A small contrastive audio-text model, trained from scratch: 15200 steps.
Rows from block 2 of the audio encoder, named by matrix and row number. Rows with one number belong to one neuron. Each number is 500 + 40 x the weight over the matrix's rms, rounded and kept within 0 to 999. All counts start at 0. Numbers have three digits each.
# fc1: MLP up (encoder.blocks.2.mlp.fc1.weight, 768x256), inputs 128-255
# fc2: MLP down (encoder.blocks.2.mlp.fc2.weight, 256x768, transposed), outputs 128-255
fc1.299:537446562508548457488442490487487513487525485487470529554493472538477464441548497476523583478460519543543561485535437519424480495514551505431502490571561479541455504492549483489542521515435501477407465484510435493501532474482467490512525501476549527524514520410475491471496478509527456555549483446512542458424524514421489563482497461574464447525484597465552528438506522427548581557461
fc1.300:484509480511439498446503513517506475502482486515509530518463505493535442488503576514442487449453575499527477614478534526553533466525471460503553456448500482459492536505478532508499528552495524563516513536501477505507499465530475488533485461471475533505429549529543430499540518506489478434487492479521497490513443555484520551541505569523538465515499513478457594501494498547519474516507
fc1.301:551480471425507576457507618431502438473503534494503402525440482415451494565459527486506527564550482476392489561434454525555489471537433514541524484526509504488577571442552489416490505548612491528421535483503503483472512469505524540515496491551489609488500481409528487492617453495550498507478532547473475458504564518498521542521483533462482420579438540495587478500471463490476539437512
fc1.302:477536490519470473474497493559508439467426497525494515542417537502527542504542540509545504457533472496607436468527486395494488479582556484558524503523546528493506435529511569540457545485559499519507488472503467545500458524462512545512514547530480520456480462435459549507511541499477533476561420436440493548507458538519516533457562503436550494476536422460454527534526536413503525559494
fc1.303:529558583497470492554504526521496517553476456538544444470557481492457486405573531505476486491523507454492494465475537486447591442455502529378430512503536462486476513509519457505571518470456494470500490509446498481506469548500475501526548447528445471494527553554495462498555458367521585498470535468466467451447476511456467520554491403564528472549424535539542510475480527483524506490493
fc1.304:503419517583494522486519552489565502474618544474555458461486497502512540430491507517534469459459468460510551522444538441503481551544506434455513510474501439393495501495395409427521490568381469538503510548499507486509584462572482542532489417648470466470552516493528489441515493520437492549549502548433495514487503504516536451528512483463496419478537449524512507515480459536538516442514
fc1.305:447444531479544584495486444450472481462500584483550480468427547493494550466547490512509503537532542517497498510495516489488503491560525477471485486500505466479469464456521536400525528441544473505457490524451498421515421489470579481484410526514487493503448537552496462466458510509490522541610540532459413443433461442488525479526504549482490490469498547473495500440542508406519466436458
fc1.306:461504543528438475537431520494488428529542495588559535373574456477449438490532449462543459523446531527481521486549371499530390521513486544494491464449484464474578614522480536444587545495529455581456449563456597528541513484554517533477525483599452449542556558535468438466535562467508573498555452467424463542514553486557425515506434467516517541480461469466474485493529461543471538559520
fc1.307:543452462514520502500565532487495513494522458542451434549466423478470521421507547514448459513515529518430503583552575500500477504438490572514486522460495538524574440477411515483462539479510478487529497487482510544486478507471523497528443490498527510501559572541538437507539512503485482458506477430517532469507470455525471476501462427476489522532510500528464496510516415556535507494444
fc1.308:439481494440504495560475528541526579473538517465490503480501511483536501507474521424544507454508452472396534504503494508500474538399532537564488494520501460533462540476467482483469549571483536501566417478510447412511514473515465588495519483462495489486429514510496530457465481504465465518463516521462511509515503549503539510489494539484444558487496525470490471534528472464472511490509
fc1.309:523513494439437513481478491512470539478518468506558489486496572449546478507524544493515492487468538520483528465475543470549542499432471481525453467504481491524542506475495491503439566458536539450515479433441492513453460503466533529490510468480503523470510477513470441516502442554511506548463481512484538506444458501536539456433497528448491468512537549451509453464548597495565459495546
fc1.310:525528443501536543466514419516494490570464485522472550512469478461458455406526465490514475511515470502439562574415460488512518560593478431570560512459493455417476468496454539441499545520480517536438547515528508485502441532506492490518471499522516491370489462446534487514450441517492500523532490486478489518517547470539425499516506499415470473428493497534485537495526545514496522565467
fc1.311:514518469532501468523525375469492477445439514501541470553424449500506513535479567509478584536388451490479494419485529521570480456534512509457534486455410546465499456482403573439459515530552492373478519455510461494485559521467438455501502543469543513496579371477558546476435497566511539518525463387478503531463450457439467476462492505505515483502485457552528475583467507420565499618490
fc1.312:426498534533489566555477476481527523503467560514469567498507561527499559508438479521450515477508511563489489501495478526490501576421460475529477434482511463489544554525474512497458526491503519509550481491471485496531493472496458492534541467488547478595503514482470461480510563485508467423476504516520529486445509522480483465494523521491460499534492539518448492491479521495534557455521
fc1.313:527477494517533503487479424465561507400426520495471495482424521473494516483563547471492615530492533439542522504529475477480441480441527532491431498421499496481530485487498477408449508447409523458457496605575490521487563516489548488508507447458501500409468583551482500439436468502484438474485444475474526535524470526442505564529504468491503512515556481461484489499465505499489406473534
fc1.314:446462474413411446486489486576508545410549625485444421489494550505473552446445529451426518527531581537515621534471461530445486462475498548495445527516494513581529521453523522525501522419534457464538432505499480543492511470534482578450514488486508405526506516569516498539545505488544451609483587599436523559419561557488560494467540499447487475496431470452568480427577573510528465404528
fc1.315:570471516520508552535514511501496471474486509528515495531531501490478452474502445436427510517525464511464571532491472481490495509475424490499492538462463503506493487511539517473521526475526493516486490511469446503515495490559451568483496556490477526466450504456497537468413529520491525519572509547513512443495440456520511551496510502439542484499481482491457550453491448501513467493509
fc1.316:437508530427434511478517441483565484504475461555502522511507508515549473558472510490468530513542463494536517580546489473534465512458494450562467534488489530531503552420536503526469539462524514491536538456523540487531433474483536505522505557467514466431478535475484519498527496531462475488552518533562493496478507522535450506502504529489560453503497501510546503572547524518531510534563
fc1.317:508474514522526522461489474517478573535503552521579467549461453534440464559512497532539530514496531460468519443519505534428493481525566455549496495476480508494430481521552499394487537445426484470510536504523451491531597530485566545490491489480514451492426571536550499473465474488421525517481556445477493494539457441486576518507544494532453461516475482484426483507490512495594479495431
fc1.318:535478445517477522450497477552505502479531423466508484505480497489466505542487510493440458509531439484520538477510489478539495496562475504527554509426519500495530535532506480513572524526488511495522480564528481486459477443596492492484488488524488532502516532519528475486520472506484475501463489453462464477487513574497559468456521481503480533538436461440437495545415568474502465477466
fc1.319:467517469531544536480558509449496507481533491443488505487469528492541500538465479464541410517513519447500538448470449581532530529473415442552499473522471415479493469402454456527535500506524476451457516468535510521438533522482476536511492510478512538505463457445513493458534504446474527526484475557489464564447570523483517438505468476494487509489421571552554453488543538503512420483511
fc1.320:530516496441515509481472467493547495482461504498481499525469486505544523509514506499457518527524428493484506504542504463545543467535507460531519483516502513498544542515462519514483554408510501483523469483479489484463508473508540555491454503483541490448459481505493525497564488519483502513527503497525473495566510506475549475463515471463527549524484556543497487496491517458498485492498
fc1.321:494499462436509502518408536530532480524490511527467490520444480549490543452528514550434511585482407459549560555518549528508487500533530434505544496486549551503518514533494453496485590505487481492486532579546468489522581504499523499539466454524466518558426490529453565488456460502524499488487514567569483510508497456471466438492469543471456499512511476483487525506521494494571502491463
fc1.322:525509473422534493513503504557542594491440476489501476506475504454438446537555494567448508547508561516446502498473489504464423457489557484513537489535450474474537479500477555478503552543529473499552478443571447496451472470485453517593448459509464486512467556506405385515480514501469431457409477523444469533527512501521487506486506460480423523498496535520501481545462492516485493500551
fc1.323:595487487516489533466467597552480437500541410477506571513459565492500510403511566519532566522513499550504478618422541544440489444397546390483514477528379488504482510548506470607466487482506538517471515442409532458458496506475514523502534414506530472524480465444582438380445389374552494509488535505526563496509477527430504382544486472528541467533469549455413493517503527530561425451447
fc1.324:584513522449446484529444522419469536485453519571501451521500455534552536488504451546521491521517489443513511441490545464524497425490507490483465469466511480563437415504430487469507518501569574504537530496495450576465563439498479478448538529509516560493497484500447531520483486463485496473491479543513461482499429530508478470535468533548429554479504446530484497530483369534541485445512
fc1.325:509557543471426506551495563506474452401497561557572535486503506546528455522578487486500489492507534505535540464512469574506465481545479499471490514512614500452500562632507501498477461564483594441496521494446510418450495499477506470476464509424490436593456572491490467564521478512457501459502522539483534511476528461523451450459562514433448466486564495596378542461510481523414496482463
fc1.326:502410438478502455587548475553502553525498506570446409486431430541551490574504542410456457455498577493557500463554509584390484434544546509480525492473528508449468546450510472526588569590509425526495489466465512574526542520498540517552468451478475504500509540510554455517511509543468580514511538473486500487528452574488519474502528572496486428480441504544516579447520510393484502385480
fc1.327:506468532576516517507496473497512488505478512481478477491411537540571542520457533447494497516533506469441436552504461499466509479534494513441491510498561521477488550495503475440463538481501521490511524461499526549513476475502474497453506493503454544499518443548504513510470461538464434526501538569455456511488503541497482529513493423528473468479507506473441510497574467487489538462529
fc1.328:542473504480493488528472511477551494501510535485545531498498483523463501459466536548435572423488505488522529523491472454471423445537463506503525471469486489493480556492517506455541558515481524492506487513505576546513497525495539496559448470472466481503496537475461587469466545486497513505508496563452504509518476489436476551432469551514501477497469541502481549545455554581483493523472
fc1.329:497515517532518426484504503483502434459509449475568585508529535424556490602463551509547429563490478478463470470569476480498524562544488541515482483477554550474458499481551483545497519530516488498443455528477444465500435513487504548474458551470511467478563532514508462474498470431459515511545480456468538489420473488491568518484537456492520554474510517483534502518433520565433496474462
fc1.330:484585545489506539558521486457519480448478535445473463480397512463473515482475491558472435517484502432459452478537476564543515444506516444479531500454518500576467552474478466533532547539510472499495475482497531451529464522506458552531433526531495539487512435478529515538507474520529482550476529468461478479489465494487523465505470481488462575485554497518465489489552506486533541573524
fc1.331:487518531512507506525472479461586494464471492467502524485492540473457450517549455501520477512455468497489397558414456468543414526516508449428480407461537481532560425526565547483492525494478544536471512574518500512454513534548513446461466461528540461485515445498486426487412499518472478506473442495527489468474482591484519566552434451465541542457489484532480483544446518466494546427453
fc1.332:477492428568486493493480546520462483535505537486551469548454524502464538440469490536525439503509476483521456419560520517491498495445459450513470502543438529436524564449565461485406518467478531513525525534512518485498559503492565536513463522420459491497499451483498480421499471454511432504466508486485459506500561516487494503473433445547535521562496549486472395468514492447485526446496
fc1.334:353435515589464530447453538575500472476477533486492476513455576546486487485523476409509430459486491400534509584477602519516430517437543539500470527622516470499517490499537506452544479416506522498350589443368494537530418551498484514453455503487454441699554502436454514530483531535531472458506426543421402507474444515436489462504587568472491470508519534483536497451517504490537496534449
fc1.335:494483445540531549521539530547491534495543523440449507514535469497498488487543477493507562460465511541510511517468483508494453495525556505488546503536455480435486540473518472550537506497524480456491516510461508464512507450502481495563460470557508540533470499469438480537515520468502549517434492482543480498531443493494503471495525516491473415591490493453489459502498464535521455448461
fc1.336:460434493511491493500452464492476486488449401529480480526530517579522503481563495466423477542463535431489471493498512461499505481557470487518499516523502495487557496496542534457504568522545527511535451491520520536455472480505575484508544507517430559502510518550449561508500550454466493504470530555578517498459467529489495509444544499485429489474462501549467542529481584494480450513499
fc1.337:495524501495518532526552526518456417495504457469534432478522507493431517533537503478561525534457534530470506501565545462526540490505486465530511485482564522479513530553473529503531548512526505495453523539467559489550558542507531533525476533469575586507437457493456566544505498454536439576472508486518496433498496504421525478514515474473541528517522506416472506513518522525454480457493
fc1.338:438522503528419510506500546474560480474464530483540499469517528507508485486447522540463525409529518471560488440499537435534466475520510488472496499485593519557445498530425427536375540525493475433582488504522531481525508536570504505467454554507536541565503487431488458530563491484464415488472504545514450514471525475471499422494426521506457464483421532419491479467563563474567403474497
fc1.339:497484450535538526447501483432523472477484462512438533506487470469476472497531479514441559489492505458492524519461496466551489507474550552533577494419506500549524509500510546487502560431547499507451509449462522415571534516500510552505448557498498449573544517527483529506541539456506460561522454519434525460541466601458530481517558459516538484492529536504543504477506526517489545519546
fc1.340:439535496523517518480570527519535472526458550495464450522572556454545514521479463541551479518479411514501545503523438535527461493496456536516470540438458519537590460524559468516515524487542490491572521564461514478457550531476599442469501367528468501541518511457486528440512458477553488486545494508503493506458471479434482531475540426440560488525607578462480416575473494500443507544525
fc1.341:527493468473459485536556482528562510499466439468470431399477509504470523550580419465472579515446539572537487505487548486467487484554533534464420489575485456514478488467499459458505483514481480523480510468453437489498574447528560548538494505482545505492500553530503501496525576531506523506546547514557474415496520529464546452478423577474436514532529553505526493514442545492527424549401
fc1.342:520549558508494491487484529473462566540537471451478548541485492550585487507321517510477505488522540531491459409536455505503501517507348460533513434506536443609447456502505446490454529538456528479473498483536495424485506504556530457458498517452526519458468492498476480512523488507470522533540446460522467463510523471516452490489429496452524465556528515460521484478440453515482500463472
fc1.343:502476507490521498486481415461591518501477570466538478473515526508473509436480498479515517497483490493481475499536439454511539516504435467457411480536474483528450473490512472564594553573552415469462459475519418445502483561474394534502475486481437512607443477441555464552565445502504523532502494505485486473567521524461447493428523472494436489515483497406529477485512544470595497421508
fc1.344:456523487539531490486445548502511479492478491427483498459533498433529440511490491453531496513503523505438451491532468526439463510442477581457513521509499467518581507550455609513551552525470502487501509458533591420452445487482464486514514510466478546493439492537444503471523498499428506527552504503588476416438535518534477576509498517437468519534536505496495511500471505574528497515516
fc1.345:569410507522449540462475635510515508442522551536486484531541608502507492466538514498522533476491479527579563505485487523498502461487488516524413479491522521510490502508518514534524551484578519541493493460558526489570515533521443471497458462559430486561498418438516583526516540466472525537430447484486480563507526425515523502483549485519518521523550501503532563447482547512512486495488
fc1.346:489544475543508497496523530496480471435550518448538415490532518503536522445464550553495523503548513469482509464499524513523502487457493491461512526481528541542506457513495451409495521545440508478463503513561502459528447468502552458516452485471563510486485427486496559505511476503511493438473530488522430458430516544422483536533526492557492605495584507386465526501505563515542527483520
fc1.347:484534539439460556496475521502578459530473478553471456509486505449429465450421513547405542555505479610462541509507538509579457453511480511542517492422481532508490549520518470511517529448504548471473528504528448491548584490391478504498474454542458456440529430462462603469523493489472443475491487476566464517507502515480543432537572502464515490569488529534508428547480478474453495496489
fc1.348:526507558465471480479478521563508513459509500517556577455483499440497444454527517461489520491558444485469534549423443573464490486464524495475504565433465538520436545521508433449425527552454485412495443548441527501526476549518475450515498459520460461577464588490529514509558496475539447521553466528414529530503473495495473483441506442440516571499483426399453462551538454560499532512518
fc1.349:443497448484498501445526469437493515568462480487498484464493549598485540553470506492409549538501512462523446466494473510436490525570497549507453477514445479445459486513493420568449522552520477584521498469562525508545503484440481533514477475493538519553515450483465568477487549464542550472562475478431512520520505433519575477481492494498471505518531538486425506466486473433477505474561
fc1.350:415522557538480520450562469433478567529513474499525508557534478482546517511524487576523505442535507442519434486501468506551463489501467519475489476492526464527495500485491493431446541402487541429517512486493497492435540472539474537556465486516477501522580435442517514531436489533469490515424528503456491455553485511501503488538535504527515492499481468520495530514563536507542500540480
fc1.351:449492462506415519456487516553479494536532570506470420530512514487558514451516541478474529441424526496520495496490581509489534508568539458568475486427485497497463485478541507471444560502438493458511529458444477518545490481520414518474521545457480498533555530456487424470449469524458457449563504570540511503543531504448552512478490496566498497518535437527523557526460474464508547455624
fc1.352:489546544513528486512533546522494560491519564482511480461516525487559457428443570501497514562430551501436460578564432534465499552492501516479522470430501488543474507521504514452479534505528500511567523504492475543476507493492524506444499488473462541439491550521539468503443532478493525473477477539492534492469455510509513539509544499533520503566454547505479465506459549491483518525525
fc2.299:507514481532505438535557448517551471495608486498455508538496510489501496509424530547481462493460530525484509458515543487556500480490500539477468534516489597508504469525462576450559487480459523438507544514528481486522495442492499482394525484618475425559523478476524501506537479540510408519491497533541566499494555498492498489473505473491511499532514495465494425498454545474528501494470
fc2.300:501487501564482514530507534531580527446504506497479462501495472435550512529520495552469501525497531486524491477537496476483483476520428469498517469445527510470529494454501472513474526557536471491471531451473478527556563490549535535528560445487497518441463566504473520439513490511494432458544532516494491498481488479520503512478528458488478525492486464485522436542510529498448602495438
fc2.301:536413591432459487500508512504519369509544490513509528505594543481446493513474497511465492503420429476526534483522519472488477553478453454537611501549493529477518519495527440438510518562508488495506565505490411531561500465458523467441528370616470481488587468488526519558491499417533588461470494484446539441493474470491545584547539495617514505510492542463482426485598526463471527566473
fc2.302:448474499448518538511486525453503546535448587568480525550499498512505501497417517534499460542517451505469511478469469500515483472502466491539554517492465469441439489498444443549540587451564478470543481495502478535515487520380591508448525468526534500451494479473542456534487518521464461457466501514502404440543469508528518547489497530483443493413478520438514486426487536486505506473388
fc2.303:476525461481477561463574564454478537425504526442501430488495483475497423554545429536520500500430491453495497538507499414461518453548480483486556432527469431529504464548494524501498443529467505525526491446476494495577521500536463559504522491512468476533557618526511584419437483501483476508545526465467430520470513494561476470514519405592481504512522519545448550558427541495517478473471
fc2.304:443506500477533501411519467490451520478539475474488424557439508494526459485479474515525428471442509566511501447388466555481457445521457449506519526469435590514491411457533574495468478453486476564534498464549542466480484521513495527510468472447481534500497481494498515550463505511585519572595479484554555490514392434511493453510453556478457456466485561547492567560468473472479520530496
fc2.305:490469556525515573458485441480472601464460467484502529581437492527520477515542502471471569552491514542462490549511456502591461516483494460527499461514504500549484536505464597498442549533419551482568467480496505484507590459546486502477471485540536517527476407551494497531523597489537445491500457493511447529544528496519449500490459512556451472491486455483526459484421467461542561562517
fc2.306:477523480504479518479488504533498495508499516551465503531516587499501440465458486585510502463520509519567493467534472474554586479506475528518537563439497447444476484529435470474448531586492430449485524531559457463625481488482567447516506462459516472549545506473509491566474589493477506537513508468528483523502499517543574547616511508490570507499470513510479482529534481499441512477504
fc2.307:502462502488502467468522547537455566558462470524496456468507530489495520471475517576497552512481487485446460455501470481548504427497501454551546523459493520516538508556465506513454475530529517488529501426525482511435440530461553490437480472490489473530485519502510450515564466543449473492507538544549472563497500517540537540431567526431449470475533548475461470539486498475558538497473
fc2.308:512512536500457508473464411533469496491509529494529471467421485519514554529498463459466493493571495507506475550501430543502522566518479551442506492403534521516472460417579534483585502559526480528491447519464538538453459549536506479509512590479526488482543512491514412517481446586484529463480490510497527494481584511505536502546494472539486552495516479549546527469532541548558438510540
fc2.309:471467562494514503494491456526529514449583478570480527544553536516469551521504454459496472508526529462540559503479525484408445584479496513495473499532576514406500543477537461479484430486493549531456529520479514505581559417519524484481522504477404505455548493514462511488515443516473524498454520477412538565554527515493491459517581547469458482517502542548494451507484575496517457578489
fc2.310:376526536510521526483558528534477403536473502487505512542485412496553447499481463488469505491459449546500441560479491441550525544466543438489477470469481523476477456431478509453514501497491455459506428457415493550437558443571571442562517520511510524543534509476530483474517490538538441492498479504516554481504434532483544515471452472475516437499496492535482453495498493498544524499476
fc2.311:517497526505542606501483516563536530573518510443523480505461429419514483445533471506496545429438473492452472504435498492486493426535428435539528512504489576484512476508505495474530513495524434530441398491485527480521561459411461490552443436544520463472471561486388552450441527491446416499497501474460415453534414379462494496453528453527500519474606474435503627493517536523551571528557
fc2.312:445525522498594540531517494476461463517509498502504550509527512499555524521487511472466500502486517520521493432553515588479493488504485507513503524461575512535530545557488437433493558518507469476477464475491528536483459497496469537525575462514508535486501463544546459488499495500508483470474456464489512450493531521500543497464508558533504430523408500534544513472509504453545507491523
fc2.313:523517480482560446488478531491531467488522464484504492553540524503429512499496518494498522501477469461546483480447401514575552536556421562489491519552493505479537454404467493507443523454471512508524565472473510570451424478533454432575542567538539529498535493481564503464452467480482533488520444524527486575517433474437461460590578499480565492574501471499470487546551500474493508452499
fc2.314:592444487426444407470540500500472511479530486521480522537562495531443450453560506580461599576462516485578571489434515555573488523435531505543471552554469513565530504500465571548500606428515520597574486532443488437533600553512485452472465532533503496475523578442469465464459487532494524575518511492608553525497516497474525520489513483499526549494538555515472501487535535497517484435499
fc2.315:503470450514500547539476509471501474501500524507499525404552499504541443443522424534447570536489490495499481416490485498515559479460513543542501520522511454532524546523473588475560462478517503461506446457508494518406514472461465485506499434523479501513467452496508465586498470453453496482590510464541487478501480487489488531560479456481491531490535467540490490493488482521530565502537
fc2.316:499443509556497482396456486511420568521524477464470482525496481478537467459515501505548408534570488508508438487446486506533452448421547471497467474494504503538512471550530521488489497514531478557539564503469496529517418492482537561487560526499496518501517488506532527520467481532487510561522464475483503520536528503495478508503475432512470527436495490467495487531462456440487427507490
fc2.317:469510515524505445503606456482492457475467538555496494477522530444471590436516536445508451502568528431501496539486497490488480525477494475503486594583446567535517479499538563423415511594543488515539471492492511535443507453519528484528491592498460517494522543529505465474522525462546481629437446521540508520502515425461470489466443513469410505486433481488442452532490505524534541458521
fc2.318:445475520367507537509514496495552502501495462458506477479482485507486498520559549537535477502519552439461462494581455619468489534518544467547499501498535558514515457521457534519446489481443491470488532523527475563507474422460526435549491418556482472470505498464468514530531517502454573509542537515473477473489479497497537509534442510519510543515544534522430509522523508479522513477516
fc2.319:478503519507462430517538544481522509473538519522542500530540540528508508471533450535465558559581500430518500523461492527463470571470543515543458495492518488565559514548492488466491538508566531442533516511473493556442482532513518493499572588463473459476483526491462487557516530477515458479496461469482502443455536462539485515467507587480447488482520484514509496484470483481456478562553
fc2.320:519521515488526514450586427533464496452501444518520476500554522504485451505495501526562435462457512493466532473451523512516468509481520531511510496452502541456497437498521518484463515495506552474507544489568488533461526511563570483493531462465504501531497490525438485472592459460463498463518477540527528491535517529517532486527524465474480507495503531522498501488471476535536406502518
fc2.321:492509488445513388503570509570510456603445451519476492509501526515439458546547472439555432521447511632460519508476497511432521513523497486499473452474495520501511427485485430454470492441508544502530426533499532564562504493454518514537445508491572491422525536549537455413477504534544549578550528541485462515516527544442430545512545549536423551493541489506403548502511519541541498449518
fc2.322:478442497489511486555408481557431509547581544519483501478444450540482502470469404535494525545487548546528509511483551537529495504540522443429457511470477457515497454490479495442544543441472470448455461500474461503495479462456486464462524473521511525515480490552456470503503498522543512549474485549443578503526438542483478564466481496451499520557593495522537512483565534525475448491467
fc2.323:482606545596520489497458522439496514514499520509505470427452435545541507523468580431477521472466550559526492511461535411512517543560504501506459506534501543512431475464507448446446380484510462501511434422514491482576477505483421479432492473483481564457498602450526520518493499489513409433544490559389450434523482513522482544473527439479546559543480549454523581549554461510509489619517
fc2.324:425460506491477507540521505501522457500500517453494501483544478482494558442535501468459494493521504501556531513572526517551531580495537544478479501514471549478512444497459506471509504527595447523455456500547526509472486503477458526452466486487493528537526531530517507482522579453509426562479503508520531494518479476488402448531492527536453533508540477489512506495498518481516465498505
fc2.325:491506417461511551456580519577569470429540485543519535509566554540533540490448509548471407553517503542526517513471533538416540502508530533511455493513500515524577491440472520489616419549436578454530531460566434496432497579455550595562516543436488469528363469465491486491520440521584441481574501470451506502490528469579505506516500433518471471513450509547493538498467489485600519503516
fc2.326:540425557450511477502577421428557484527459527522558481565506582476463434522502504444499471562502585540531524401503425529554524474460465548485545554460524581495539485531557543586524490503453484492477466513409471561538480381586479532488542486463477472456546536545437509434557551515565505461600540535501495550557469440463501470522504513464478468589494487539430449506465461514466515439412
fc2.327:482536457477488541557481463540500492473513505475507525560494519518459509488519499511529508510520507471532454498448424531469488502512477460506503442471491491462515546509488504529450491590516540493453528494517486528502523483506488425493514503522486474477430527442524517463520545500477510494514518555493458421541533510520473433516496472524498536477487486529413508493527496492545447499504
fc2.328:421455435535482471478522483503494536494448535489531476476499476472524553445557531545541504510525487516459488510455468526568508551540500507481481549540519424445470533540495529485525466492567450476525504506520489521524526530482491467473496533505443473454528473477559506489540502483485497512488513477514569516449463423495521395456495449480456520511479518511458495490483525452540531449462
fc2.329:394595500449518577519508515486545437476553582501564484410540505527484533514500537488511456477501493415546540514523495470473438481567498426500533592517483494539491515574551494461518567457454545508503519558476505512427478529469478470445470509459480570459506493533511535482532503555446523525447467453580513550459529423499458500507523454538552509487504469539404543514527469457491477475549
fc2.330:524468470506490520573566473530507531520496449507501449482535533490523532481475437552467518474529441548526532505552501415471480494498516493556546436570570408537476562462504542504506433469612532499484546478486529429427450464546496509481539523457553520517521504472461498485465548451487522535490494483483492504500503556460554524547464561502466493483592498481590533499481552565584554519494
fc2.331:534464499483521467492494548543541519469493484450567529488425498479410485542496547428487510479526470416475397489516486464505481430515505492414514497437519554489488465503475526499538501532490511523510508467512505531484552460445527555446500547515465554470470457414482454522530546479553437472480522447466497574492584467422401443423497464519509484525465526570528512448477451502525499553527
fc2.332:448450528508531503468500527435547486505444522494530501512558545476528522534444496537458407490463526574476505461612467484501637517504477493547486544573534530489490560517465537530500445469530522427526488545569521489451521577504519527446511495510494525627504495586537521449553498503566471492480509549578513526446498588454542573438475565549512490549490463508499543562514536476511529578501
fc2.334:479474444486530556500482517491513532524415520502480492478510482511573463525475422500502546534435533475569501504424569525459483457473487477536526579533506418468492541499486489539533582481507480506530538484554496403515544446558590488510556449427497440450541473557520492510512530497558561451445483461504491464475497558475518543444540462551435480454471520594443520553507430464454461481506
fc2.335:523432508486538439513489453496487493494532484554534506518519462578517457493463534390500500599498583538479462420447513532533558482548501509536520453441531496549576492535504451533504493493448518520484514491461553518514466437420462525495479462568560451568518455527494518546513510536491482428434476476481444452538488534505490462445500503411448537589523492442496511498494491506456510494478
fc2.336:523461473517476487461468518447508485482481472479545480452478475515519485506528470465481486457440491522504471464534511488488509492533481507471453480459502525486517460498499441508439455513532472509468522489478530513514441495551458533569481466535494524550493508497456504553457573448492525535505545481509503552485505435513473496499515514530493524458530507488487460441529485501475472501518
fc2.337:527559557584497518586576539502440487520544476516494520516485496462499528565458568487506476576483522501444457500490524509498434452529503475491504489585479505452457532467509478476473403486436584472540502471441477520521533492546512466517576407419486529453451509540502494542489471514498485495501503506515532500561526501481490424531478539471568458450502503533535565501480516519464541500482
fc2.338:511481597542475479476502539497515519494417466565473557518455553518511562575502480555482573491515525423494483478469445546407589528502510526520514435449527447521592502472422396552498512505480456480538528544522458473551466518423470541514589536462509495432469463496518545542510529561455446582564487508498489470477632521527548512521490504547543487477535540414552433450492542454472464499512
fc2.339:443508485453467528506529405483461494525489452542488529507449483549586525440555565572506447500571542537439552512482572467537494525406503500531489548491430445497503473446508465524525543570608476588484414487546506519550526521522540573568506468422472441511516504485533551499533501534496579512566546538507544543539557506441496556506520470511486521441585511446540453510561538514560505489484
fc2.340:526526580475503545504544566523497529472543551472478525475535554516504476459454489485516437548504495497529496485424462562498505533443466490528550520430510475473516496482488424453494478515493510497490503493539528472474515499510515521471532521448500524498551440529461486492533528524533497474512461525536509476491460557478519518560535577556444496496519519567584534482478507478530523571477
fc2.341:511488479503452520545504492471502534545577514479500476516504516494528469484511417436482450492484479446528497451541415500515466541502505525529514462514456509497507487528481497522488472424501531517488504445468524577558539438471456538484467516503485561459518418493489547492494535487531459424511500536551420427474409516425539429527520553437482495516517512498450456506514483455462493412518
fc2.342:500494550450535496393505533534459537560463502530465471484483479460448503558509446504507650441490502511403562499547511444515489512499497451532520544542521515535478485499553465498530540448491435496540459488455532432522458383486474456521476552481514514462522562531442448516491507529489552488480482548428456566543507614529587531416455513568508439447489467516491451513552458441539493407458
fc2.343:474537460501509506518535530521450521490489470477488518475437510451491486488510532553538550539541599453488471377497488509461530499534492508516529477491580514551500453481514511460494539431436499493535525452554473478493507563465520488523438497475489571508502436426455456454554450388475549482456533495537422496511514499427502421521433480510547501551514519516466471445474531513465470527530
fc2.344:547509446481497498461506453461511498516513473518458457426489482524549537486459536517453460506535514471487519534493495528560449551470541508461436585558467535482523526528530456512472551504641532442490428423503508526539556518460548534473444478508568472610480506483509470488414486522505377544507505483468490504505534428493439567469470457448493557469487485501517488534478492539528435516552
fc2.345:394492437537442451422476456506447546549472497497520497507472488501508532439547541499492509541496518487525523494460525504479553475520446511455530474499476438514516463501523505454470483471533572486529485538545489500450508507480541582515505490551525467516446445547478500569496471562456546505489463536545439499490557527475442501531556428492512514552489484505435426478480434529516539531493
fc2.346:460567462468504470613517468453530458553544535520457454553487511512556460566563456459520449552538501509504483547531502514530496502516487519482543531498490522511439505460478476525516501462552477570528463514412470480485474477465518488519489555545489519484437538490513447456461461528543443532523521516562525571441602515512526497549480459471527534472494490531419454511432535498494591552426
fc2.347:518551504517511489597491566478512443496511569553429485494498491528518506452443423569491415499488488470484487421560474498551493532543511424521538501492535485513473490494485471443490485530493520479458485459502493478580510560522568450518492477480473559448461514556536535477470534553521533559472462507525466430540442512454548574604494476524550566498441497551510592481463538545525417512429
fc2.348:555520445491502499514547448551552557476569553488547521506526538464612501443510460592508521507491511558421472493530475469503590505466433477504440514509472397508506545470516530440460543485465473518510479471501510462509464488521517537557566512602540516472462610501426504508498526503471475511434472511531451486527498447523503504569492479424532549503501520520493463468502474507485509534459
fc2.349:474508427550528463494505542488515479579412484568465564475511540511487527496567443578539558563500533474511494500484525452485500519455553509534496386514578551479568460486544451505525499483476515501469442448527534521541516490550504545497473510517548587498531442610537455608456551511471567551469472513543514468521556466533471514478540521451532536515467500490493518543480468552500525531490
fc2.350:499496444556537448523512530475443462394515496517485531468420474481529529495451526521457496483549529466551559552472502491511496492528497505502542432492504432537549546441394476531524484529459549506495520386474532511517552530530510507561416499466488522559478514537536432418506516455447518629586560526519482454498468457552512522501501454508462501510467490542513534524510600462483518559526
fc2.351:491497527474527516505512431506498530527451502481474554473546489555532515528465518455475371448540473513507537481361505519481458528509468459424547502545460441545525516497578429457510491490505542508485539526502518448486530523483460507524480520434431486454454535522435431457499550484453518540564415463553616448525489519580437546540489525545575539401533516540495503508446482511517523484503
fc2.352:483521462586509462439519514523531492471480527527511483516476428460446462523575464454472467536526522513479514509548477514512530468595516479506463551505457503482492531552485536538396453595467535454501555450460495484554529493466459449451521476464428462506501535430535538428533505423518510465499546510497490505491494527540522587527523539542539437500468550526514495489459525535563529544465